A small self-supervised image encoder, trained from scratch: patch size [2, 2], 9300 steps.
Rows from block 9 of a small self-supervised image encoder, named by matrix and row number. Rows with one number within an expert belong to one neuron, the router's apart. Each number is 50 + 10 x the weight over its row's rms, rounded and kept within 0 to 99. All counts start at 0.
After each expert's rows are labels from the 100 images, of 14848, where the router gives the expert most weight on average: "top examples" is what is common among them. Only what is clearly more common there than usual is listed. The data: procedural textures in two colours, tilted and lit.
# router: router (model.blocks.9.mlp.router.weight, 32x256, trained with AdamW), inputs 86-171
# gate: expert gate (model.blocks.9.mlp.gate, 32x128x256), inputs 86-171
# up: expert up (model.blocks.9.mlp.up, 32x128x256), inputs 86-171
# down: expert down (model.blocks.9.mlp.down, 32x256x128, transposed), outputs 86-171

# expert 4
router.4:46 44 57 56 41 54 42 48 45 44 30 62 60 47 64 37 38 62 53 42 39 39 66 54 32 50 64 47 54 42 53 52 39 57 55 39 59 51 56 65 64 67 41 72 42 46 58 55 47 58 47 50 44 32 52 49 61 61 25 43 51 50 43 49 34 50 47 43 36 64 45 60 61 57 49 59 62 42 47 46 52 61 58 46 33 66
gate.0:58 50 53 70 57 57 47 64 34 45 57 50 52 50 45 47 54 50 44 77 51 35 45 59 56 73 36 59 51 70 52 56 51 58 63 57 53 44 70 56 35 53 34 61 43 70 41 52 48 52 59 51 56 65 48 50 57 64 66 51 54 59 46 32 52 49 51 44 45 52 39 50 48 42 42 39 46 69 74 42 43 62 31 55 57 40
up.0:62 62 53 59 65 44 42 52 43 57 52 46 64 52 42 43 58 57 42 70 40 54 45 59 56 74 43 54 48 58 49 50 55 46 58 68 48 48 77 59 44 43 37 71 55 64 42 43 42 57 46 57 62 53 56 51 56 82 69 47 49 55 42 31 47 46 51 47 48 50 46 42 56 48 58 42 45 72 66 37 55 48 31 46 51 51
down.0:56 38 36 61 61 52 46 48 53 56 39 45 48 56 55 42 47 50 52 45 56 35 53 65 53 50 50 51 43 43 52 50 54 52 49 40 50 48 56 55 45 50 60 54 58 49 71 44 52 48 50 39 52 59 65 43 46 50 32 34 56 22 52 57 34 54 40 51 52 38 59 63 47 49 55 44 56 50 45 48 66 66 41 50 59 54
gate.1:49 58 62 55 41 42 63 53 34 53 43 52 47 66 38 68 39 54 51 42 60 37 40 53 34 45 55 54 62 49 58 49 36 45 56 34 51 61 62 34 71 41 54 39 54 43 39 63 49 59 39 68 36 32 56 47 38 36 49 45 52 48 56 45 55 35 40 30 47 45 57 43 50 45 52 49 48 36 62 48 45 58 53 49 49 45
up.1:46 46 46 46 56 46 48 36 53 31 59 58 46 39 59 56 57 49 59 48 29 48 57 40 75 38 46 37 33 55 46 60 56 64 47 58 46 57 34 49 31 60 48 63 51 60 60 53 50 50 65 35 48 49 37 51 55 75 55 60 50 45 44 55 64 57 53 60 59 53 45 34 28 44 48 53 69 50 35 45 44 49 48 40 44 45
down.1:46 53 48 49 47 40 69 52 68 52 57 53 38 67 59 57 56 60 39 38 56 74 45 38 60 33 50 53 47 40 57 38 34 57 55 56 52 34 44 37 46 45 50 56 38 61 55 34 51 53 40 39 42 39 34 58 52 53 52 47 45 58 39 65 39 52 55 44 36 44 41 49 71 39 59 52 38 46 50 52 38 65 45 61 66 31
top examples: crumpled; ground colour: white

# expert 8
router.8:55 39 37 68 34 37 69 50 43 57 41 37 65 32 43 43 34 43 49 42 49 67 42 34 26 57 46 54 57 44 36 55 64 46 39 54 68 42 55 50 56 38 57 66 40 38 58 60 62 56 60 68 43 54 59 50 39 42 30 42 36 42 29 40 56 35 41 52 52 39 55 48 55 60 60 67 38 46 42 50 38 58 56 52 60 67
gate.0:58 61 66 36 49 66 69 37 56 47 51 45 39 65 55 48 73 40 41 46 48 41 52 31 40 59 57 55 63 70 45 39 42 67 60 40 36 55 45 52 53 47 49 51 47 37 56 33 39 37 56 70 48 41 42 41 49 49 41 70 41 48 54 37 48 52 56 42 49 42 48 45 42 61 47 37 51 33 40 32 44 49 40 71 38 50
up.0:62 51 40 43 45 54 43 43 63 33 53 65 51 72 60 53 52 31 48 35 58 43 41 49 41 50 53 45 58 59 56 40 55 47 55 44 56 43 48 57 56 57 58 41 45 21 53 38 34 36 48 49 48 53 65 46 54 47 55 39 59 59 57 36 50 41 45 16 50 32 40 71 54 51 55 48 53 43 47 66 56 47 32 60 48 41
down.0:38 72 52 44 54 41 58 36 41 52 33 29 47 61 55 55 49 35 67 62 57 40 58 57 49 61 71 54 52 38 36 60 39 51 50 57 52 55 52 59 64 63 42 36 54 69 59 57 42 58 48 36 50 52 44 55 64 54 58 49 48 50 44 56 45 54 42 60 50 59 45 54 52 54 47 66 47 46 68 46 38 43 24 60 42 50
gate.1:43 25 49 32 58 55 41 45 49 63 48 45 44 47 55 41 45 60 38 42 37 37 60 52 47 51 42 55 49 52 30 37 47 68 57 53 48 51 63 52 39 64 56 37 57 45 71 49 67 30 41 45 54 46 42 45 46 39 53 58 49 32 49 64 49 23 44 48 40 27 34 49 56 52 65 61 40 49 34 41 45 56 55 44 45 61
up.1:44 36 51 47 44 34 42 48 67 46 61 45 47 48 56 39 38 65 33 31 35 35 50 65 51 36 54 54 56 52 58 42 42 57 63 45 60 45 47 65 53 65 53 43 66 39 65 51 67 33 47 51 48 35 47 41 29 47 38 58 40 26 38 41 51 28 48 59 27 47 40 50 52 58 51 59 48 49 61 56 48 39 58 35 59 54
down.1:57 59 57 51 49 72 49 37 55 63 42 48 36 68 36 50 42 57 43 42 46 37 70 49 53 49 53 52 61 58 42 63 49 60 65 44 57 51 61 56 48 42 47 57 57 56 45 69 40 54 48 61 63 46 56 51 48 53 53 39 46 54 45 51 50 46 58 44 37 48 40 65 46 65 48 73 62 42 53 41 61 38 49 58 60 51
top examples: furry

# expert 25
router.25:42 44 57 40 45 49 35 50 33 46 55 63 34 68 57 51 45 47 51 60 51 56 57 63 39 41 55 50 49 39 52 39 29 65 56 49 60 55 39 52 62 47 57 41 71 58 54 35 53 52 33 28 58 47 45 67 51 51 56 51 49 49 47 45 65 54 71 57 48 44 53 61 56 58 58 51 63 52 52 43 60 55 52 35 61 56
gate.0:48 47 40 50 41 46 50 39 60 23 47 44 59 62 44 38 38 38 57 64 41 43 40 60 51 39 49 49 53 56 58 42 67 34 43 52 81 65 53 54 34 48 40 59 43 52 56 49 59 46 53 41 37 47 46 45 40 45 52 45 43 43 52 57 51 51 55 34 48 66 58 48 39 68 53 54 56 49 52 65 46 34 57 58 52 53
up.0:51 48 47 48 44 54 43 36 50 25 62 40 57 59 47 36 47 33 59 64 37 37 32 63 47 34 55 53 53 53 69 40 63 42 52 43 75 65 51 52 39 56 49 61 35 64 55 54 55 41 55 41 41 50 40 41 45 42 55 37 34 49 54 56 58 50 47 48 52 61 49 44 51 58 55 49 47 55 47 64 35 27 47 59 55 51
down.0:43 52 50 42 45 38 56 67 50 43 59 53 45 45 55 54 72 50 46 56 38 49 59 51 36 52 63 45 39 67 71 63 56 45 54 60 55 42 29 38 66 55 47 44 44 59 46 57 37 43 36 46 49 56 50 56 59 61 36 47 52 56 56 61 67 57 51 49 57 46 55 48 50 29 47 53 48 43 62 49 46 44 49 41 45 63
gate.1:55 57 56 43 42 65 54 64 51 48 59 52 56 53 50 30 52 34 59 61 62 55 54 26 46 61 52 49 50 61 29 45 78 58 56 37 36 49 40 32 44 53 65 50 51 44 27 45 51 59 54 55 40 51 59 47 43 51 56 64 42 53 52 54 47 74 30 52 49 46 58 51 47 49 44 54 46 39 38 52 49 45 71 42 41 61
up.1:56 59 49 58 34 56 54 60 36 36 62 45 59 55 51 30 43 60 62 51 53 57 33 31 53 50 59 43 59 50 41 52 63 48 47 43 48 46 61 30 45 64 61 52 51 32 29 33 51 56 62 49 45 40 53 40 58 49 58 62 39 68 50 52 49 76 36 51 51 32 56 49 54 45 48 42 42 38 39 57 58 51 64 45 50 54
down.1:48 47 34 53 40 40 69 54 59 54 39 48 51 45 45 51 66 33 62 43 73 65 44 53 45 34 82 33 54 55 49 43 42 30 47 51 28 49 59 48 60 56 55 65 52 55 54 40 49 57 46 61 43 64 63 52 48 42 47 47 61 61 53 42 52 62 44 43 42 32 45 49 48 54 38 44 54 61 41 54 26 61 70 43 47 51
top examples: crumpled; coarse scale; spiral

# expert 24
router.24:56 61 45 37 51 34 53 69 39 69 43 60 52 51 51 42 41 46 35 60 32 64 49 74 50 64 45 57 40 59 60 35 44 36 56 62 46 50 34 46 50 51 52 66 51 59 75 51 45 43 42 58 40 41 63 61 45 40 46 51 44 39 39 58 62 22 44 48 51 41 46 66 67 39 49 45 45 49 37 50 55 56 39 53 59 69
gate.0:63 45 62 57 57 49 54 52 34 46 67 66 42 51 57 26 69 52 55 51 39 55 52 42 58 43 43 48 54 55 62 55 40 50 55 38 49 44 50 30 67 49 71 47 53 45 47 37 35 50 51 40 64 61 57 60 80 62 41 43 64 41 48 47 46 36 52 53 35 61 67 30 46 60 46 52 46 47 63 49 54 40 44 37 52 66
up.0:45 66 44 42 52 68 50 35 54 55 45 63 73 51 50 56 31 49 59 52 50 58 50 32 52 44 75 41 48 56 43 58 30 70 50 52 50 47 71 55 62 55 46 57 58 51 67 59 58 62 50 59 47 40 47 36 42 67 47 62 39 38 66 69 43 75 49 55 49 53 47 62 51 46 60 46 70 25 58 52 44 61 39 56 47 59
down.0:66 55 45 50 59 57 43 52 46 45 47 55 41 55 63 49 57 46 46 34 50 56 38 66 52 56 42 46 68 69 45 26 54 63 57 59 39 42 53 45 47 49 67 46 47 32 58 41 55 55 48 37 24 53 62 57 49 33 47 37 41 52 57 73 55 57 50 28 53 61 59 52 33 48 51 48 57 29 51 55 62 55 44 48 36 56
gate.1:46 56 46 63 46 42 33 54 69 44 64 31 54 49 52 76 55 62 40 75 58 59 43 45 54 41 52 26 47 47 41 42 55 36 61 46 40 42 34 46 50 45 47 41 45 40 67 43 53 33 47 43 63 46 56 59 51 47 61 51 51 50 46 39 51 47 72 60 51 61 51 57 50 55 49 52 58 53 48 39 41 54 54 43 52 31
up.1:43 67 32 50 40 52 25 49 59 47 44 43 50 45 51 55 31 75 42 63 49 54 45 34 57 51 52 32 53 43 68 56 59 35 39 40 44 49 43 46 55 46 31 58 48 45 74 55 63 57 48 55 61 43 44 52 45 51 51 46 56 43 49 62 62 54 64 35 50 56 47 32 58 48 56 62 48 50 42 32 65 61 42 46 57 38
down.1:45 56 49 41 45 59 51 62 49 57 41 47 66 46 53 50 37 51 49 62 56 47 47 58 53 51 52 73 45 63 57 38 48 57 48 59 45 56 45 52 27 53 29 53 46 49 40 34 82 47 35 52 47 39 42 44 39 31 55 52 59 54 44 46 56 37 46 41 35 40 46 46 56 42 55 32 65 54 43 40 37 45 62 47 48 45
top examples: marbled; black; ground colour: black

# expert 1
router.1:34 44 52 54 47 42 58 46 56 51 47 50 59 30 46 33 60 42 46 61 37 39 59 48 47 52 70 44 44 30 63 55 61 31 48 36 32 36 57 43 51 30 55 38 43 61 55 60 41 60 44 62 48 43 57 37 43 41 39 44 47 47 50 49 46 61 52 37 54 49 40 39 63 31 48 59 53 54 64 42 34 33 58 55 36 60
gate.0:50 34 50 56 58 58 46 41 52 72 58 58 34 51 52 57 45 56 55 31 54 56 66 63 47 40 63 42 38 59 61 54 52 64 47 56 29 65 28 46 57 42 52 41 34 37 57 46 44 56 65 29 53 44 58 37 41 59 52 48 25 31 49 42 58 53 40 51 48 45 55 58 71 42 38 42 40 56 42 48 61 62 64 43 35 49
up.0:60 72 52 48 45 43 42 53 46 34 38 35 55 57 56 39 52 38 40 78 43 51 44 43 51 51 44 62 70 44 45 48 37 40 58 47 85 33 62 50 39 55 59 54 67 60 55 55 54 34 34 68 48 57 44 62 54 47 48 50 71 68 48 53 54 55 49 56 58 57 44 45 36 62 56 50 60 50 63 51 48 44 40 56 55 51
down.0:49 45 48 65 53 46 60 53 43 63 38 59 54 65 53 51 48 60 53 57 40 50 68 49 39 47 41 51 41 48 58 54 52 45 44 44 52 49 61 61 48 50 50 48 56 56 39 65 74 52 66 48 59 44 57 51 43 44 55 48 70 57 50 59 58 53 47 67 51 48 57 66 45 51 52 56 57 54 27 51 33 32 68 64 65 40
gate.1:51 52 50 44 63 46 76 44 61 59 47 44 55 56 73 52 64 56 45 55 61 67 45 38 47 64 56 38 57 29 53 57 58 62 61 40 48 62 62 52 41 58 58 48 44 42 56 62 55 46 56 49 37 34 48 67 41 61 44 56 66 46 59 50 57 53 52 62 37 53 54 54 38 53 40 59 33 40 51 38 70 48 47 50 29 36
up.1:63 57 42 39 59 52 64 36 63 60 45 40 50 58 63 46 66 70 43 53 56 72 54 41 51 58 49 30 62 46 48 48 44 59 69 49 55 45 50 52 40 53 56 43 39 39 56 63 64 47 63 48 48 34 50 59 50 57 50 66 61 46 60 37 49 38 47 63 52 55 50 54 46 69 51 69 39 51 50 34 57 47 42 59 24 43
down.1:51 52 51 49 59 52 58 33 50 61 43 51 58 52 40 70 51 49 27 47 43 43 57 47 46 60 45 41 45 44 44 37 43 49 64 54 40 43 48 60 67 60 54 68 58 43 56 58 65 55 41 51 66 40 54 70 50 55 42 53 56 24 59 52 45 46 48 51 48 46 41 35 52 51 51 45 64 40 46 57 58 53 61 48 59 51
top examples: camouflage

# expert 31
router.31:50 37 48 50 55 46 36 61 72 51 32 67 56 31 65 46 50 61 51 40 64 61 41 28 53 38 42 52 43 44 62 65 49 52 33 47 30 48 47 42 51 62 49 46 43 60 40 52 57 58 49 38 44 41 69 62 62 67 41 49 46 55 50 33 53 67 48 65 59 53 60 31 70 67 43 45 48 63 43 45 49 50 52 51 46 48
gate.0:71 40 49 63 39 57 47 46 54 37 65 66 61 43 46 61 37 53 52 66 39 33 56 51 59 60 62 62 46 52 54 65 59 50 55 43 56 62 41 52 54 31 69 50 47 49 43 47 49 66 54 61 64 53 45 39 45 54 64 55 69 51 28 43 41 39 47 43 55 55 35 41 44 45 49 57 48 47 54 58 52 46 67 44 62 60
up.0:49 45 42 49 49 45 53 41 75 56 49 46 59 38 60 65 46 44 62 48 51 41 44 49 65 46 54 49 51 52 58 42 50 41 68 42 34 33 33 59 52 40 61 59 56 64 46 54 51 74 47 62 51 54 51 49 59 71 56 52 57 52 65 41 46 49 50 53 58 54 39 47 44 55 47 48 57 41 66 58 38 43 57 53 66 50
down.0:47 62 53 45 34 54 46 74 61 54 39 46 61 50 62 46 35 57 53 65 45 48 52 40 63 57 53 31 49 44 30 42 62 47 65 45 41 25 33 36 65 52 69 54 53 40 36 48 64 64 52 45 53 63 57 58 56 58 63 34 58 30 56 57 41 59 65 44 51 50 44 65 23 54 54 62 63 48 58 50 50 55 69 56 49 54
gate.1:51 45 40 51 62 44 32 50 58 59 53 50 65 46 43 47 53 54 52 45 38 49 52 51 59 50 41 53 38 54 63 40 70 47 44 57 38 39 63 67 45 38 43 48 59 46 50 30 54 41 43 72 48 33 55 63 47 50 51 54 46 51 46 53 45 46 71 53 23 50 40 47 46 49 51 59 50 43 42 54 53 55 48 64 33 53
up.1:57 46 57 52 34 63 60 60 63 44 44 64 53 63 51 52 44 57 44 49 42 43 59 40 44 62 63 49 57 53 56 38 33 22 44 29 56 59 48 50 60 53 59 56 47 53 59 46 52 53 63 26 67 51 49 59 37 43 60 55 51 48 54 55 40 63 40 49 55 46 59 46 44 37 54 45 48 51 49 38 51 55 21 46 59 66
down.1:63 52 47 48 48 34 35 40 60 39 50 42 52 67 64 45 42 64 60 47 67 41 47 48 53 47 40 65 37 66 65 53 49 31 54 63 39 49 48 48 45 69 57 51 40 56 47 51 52 33 66 61 44 59 55 50 51 78 56 41 54 67 59 55 22 54 44 44 48 64 42 50 58 61 71 37 46 53 51 45 52 49 51 51 48 49
top examples: speckled; pattern colour: black

# expert 0
router.0:52 55 34 62 40 48 45 58 54 51 59 48 58 52 48 40 36 48 39 55 60 59 48 50 43 69 55 43 42 45 37 57 58 44 47 44 47 42 36 58 47 45 65 52 43 58 53 50 38 45 37 49 58 45 60 65 60 54 32 59 61 57 56 49 62 58 50 55 64 46 40 52 62 50 60 57 56 68 51 66 58 56 51 53 43 50
gate.0:54 51 61 41 64 45 54 32 51 55 47 36 30 55 45 43 31 53 48 44 46 64 37 47 48 83 43 44 49 50 46 54 77 33 59 39 47 58 55 50 72 53 34 58 42 60 59 60 48 56 63 71 70 55 32 54 38 45 54 21 47 44 34 36 30 67 60 56 47 49 48 56 40 59 57 56 53 44 54 50 48 49 54 53 43 50
up.0:52 49 46 50 46 45 53 71 52 56 58 51 62 55 65 43 66 47 38 63 55 42 52 57 51 27 61 46 51 49 51 53 42 65 54 46 52 44 32 62 29 59 74 49 53 37 42 45 52 46 36 44 21 33 50 53 66 48 47 65 49 56 54 63 59 44 41 50 65 48 54 50 56 53 38 51 54 63 59 62 50 50 61 46 38 58
down.0:58 49 48 56 55 49 23 45 44 51 48 58 54 47 52 53 49 49 64 61 56 49 55 50 52 47 40 47 41 66 44 51 54 40 34 50 47 57 52 47 41 49 38 55 50 38 47 29 51 50 69 55 59 53 52 63 57 53 35 60 65 53 51 48 54 54 55 72 38 60 59 46 37 54 45 41 74 45 37 50 38 62 38 51 57 67
gate.1:52 46 45 53 47 49 64 51 59 46 33 22 58 44 80 63 51 62 54 35 69 54 49 42 50 33 67 55 46 46 49 42 53 64 44 45 50 58 41 46 57 40 65 57 42 51 53 41 44 66 66 66 51 45 45 42 56 56 62 48 49 51 36 41 60 63 55 49 57 45 61 49 60 42 52 45 51 51 22 41 58 51 56 67 51 52
up.1:44 49 57 49 50 51 34 38 53 46 68 72 38 57 24 41 50 39 42 61 37 43 50 55 45 73 33 49 54 45 53 64 46 37 47 59 52 42 49 49 51 55 27 53 58 49 53 60 61 41 32 30 51 56 59 62 48 49 43 51 46 46 63 61 45 38 47 53 49 43 42 51 33 61 49 59 51 45 84 63 45 51 49 36 47 38
down.1:46 28 50 53 52 57 48 52 51 45 39 53 66 60 48 63 37 35 54 46 55 37 56 47 54 56 38 48 34 66 30 28 52 64 40 45 33 44 52 51 55 42 37 46 46 43 48 65 35 73 62 60 45 34 54 44 47 31 46 52 59 47 56 47 58 54 48 54 44 63 51 42 52 54 39 54 56 45 54 47 50 59 56 39 53 41
top examples: veined

# expert 23
router.23:51 52 30 60 64 70 35 47 51 50 46 58 60 49 34 52 52 48 42 50 42 49 66 43 65 46 50 55 60 34 59 49 57 54 50 47 41 47 39 46 65 27 42 40 57 41 54 43 45 66 29 69 68 46 54 67 47 61 55 36 71 40 72 34 69 54 48 47 58 63 69 49 52 41 60 48 50 57 43 52 66 40 43 30 54 52
gate.0:40 40 59 50 66 70 47 60 38 41 54 51 50 66 62 36 34 45 58 54 48 43 56 48 41 56 43 60 62 45 68 34 40 47 58 41 65 36 55 61 57 58 41 62 39 58 30 48 61 48 54 39 64 39 43 44 37 40 51 49 38 64 59 39 66 41 65 37 65 49 58 57 40 59 58 69 53 69 58 66 59 54 38 50 46 46
up.0:67 48 40 46 29 38 43 56 55 42 47 42 44 60 44 51 75 48 62 45 55 42 42 45 67 48 43 57 65 61 52 26 30 32 53 58 50 59 50 54 28 49 51 36 40 42 49 40 45 54 53 48 44 50 30 45 46 62 44 43 54 33 48 61 28 43 49 53 38 63 42 65 54 38 46 51 52 44 51 49 50 40 55 39 60 50
down.0:42 46 50 55 52 48 38 60 47 60 24 58 23 63 60 39 52 60 47 49 36 54 51 43 43 49 19 66 33 59 61 40 50 40 53 52 52 59 55 55 47 65 58 50 56 59 33 63 46 44 45 45 61 39 55 45 42 32 39 66 38 62 52 47 47 49 55 47 28 29 47 53 50 40 61 54 44 58 67 52 51 57 67 41 30 64
gate.1:33 56 47 40 68 51 58 51 40 42 46 55 66 56 70 36 62 47 46 61 37 59 37 51 35 63 59 59 39 41 50 43 73 59 23 46 52 44 50 57 45 42 56 53 52 61 46 45 76 55 77 62 58 43 51 64 45 43 59 49 51 58 54 57 52 36 39 52 37 47 55 50 47 40 49 39 36 42 34 52 40 34 39 55 44 51
up.1:38 48 43 60 58 60 62 42 46 59 73 65 46 55 52 32 56 46 39 53 40 73 33 57 35 44 58 48 49 30 47 43 62 58 26 41 45 28 55 69 42 49 46 44 57 39 42 54 62 59 58 57 45 54 57 54 53 30 56 41 48 46 52 54 55 43 20 53 58 54 51 58 39 55 33 39 45 50 49 53 32 35 52 55 46 36
down.1:56 45 48 40 53 50 55 63 70 36 55 59 51 33 57 47 42 53 45 63 52 63 38 41 41 82 41 58 48 46 53 47 46 39 45 45 59 60 40 43 39 55 59 48 59 47 51 47 48 64 44 41 38 48 50 41 53 69 63 47 52 55 65 48 34 61 44 61 41 42 33 37 59 58 51 53 35 53 68 42 47 56 40 59 60 42
top examples: camouflage; pattern colour: black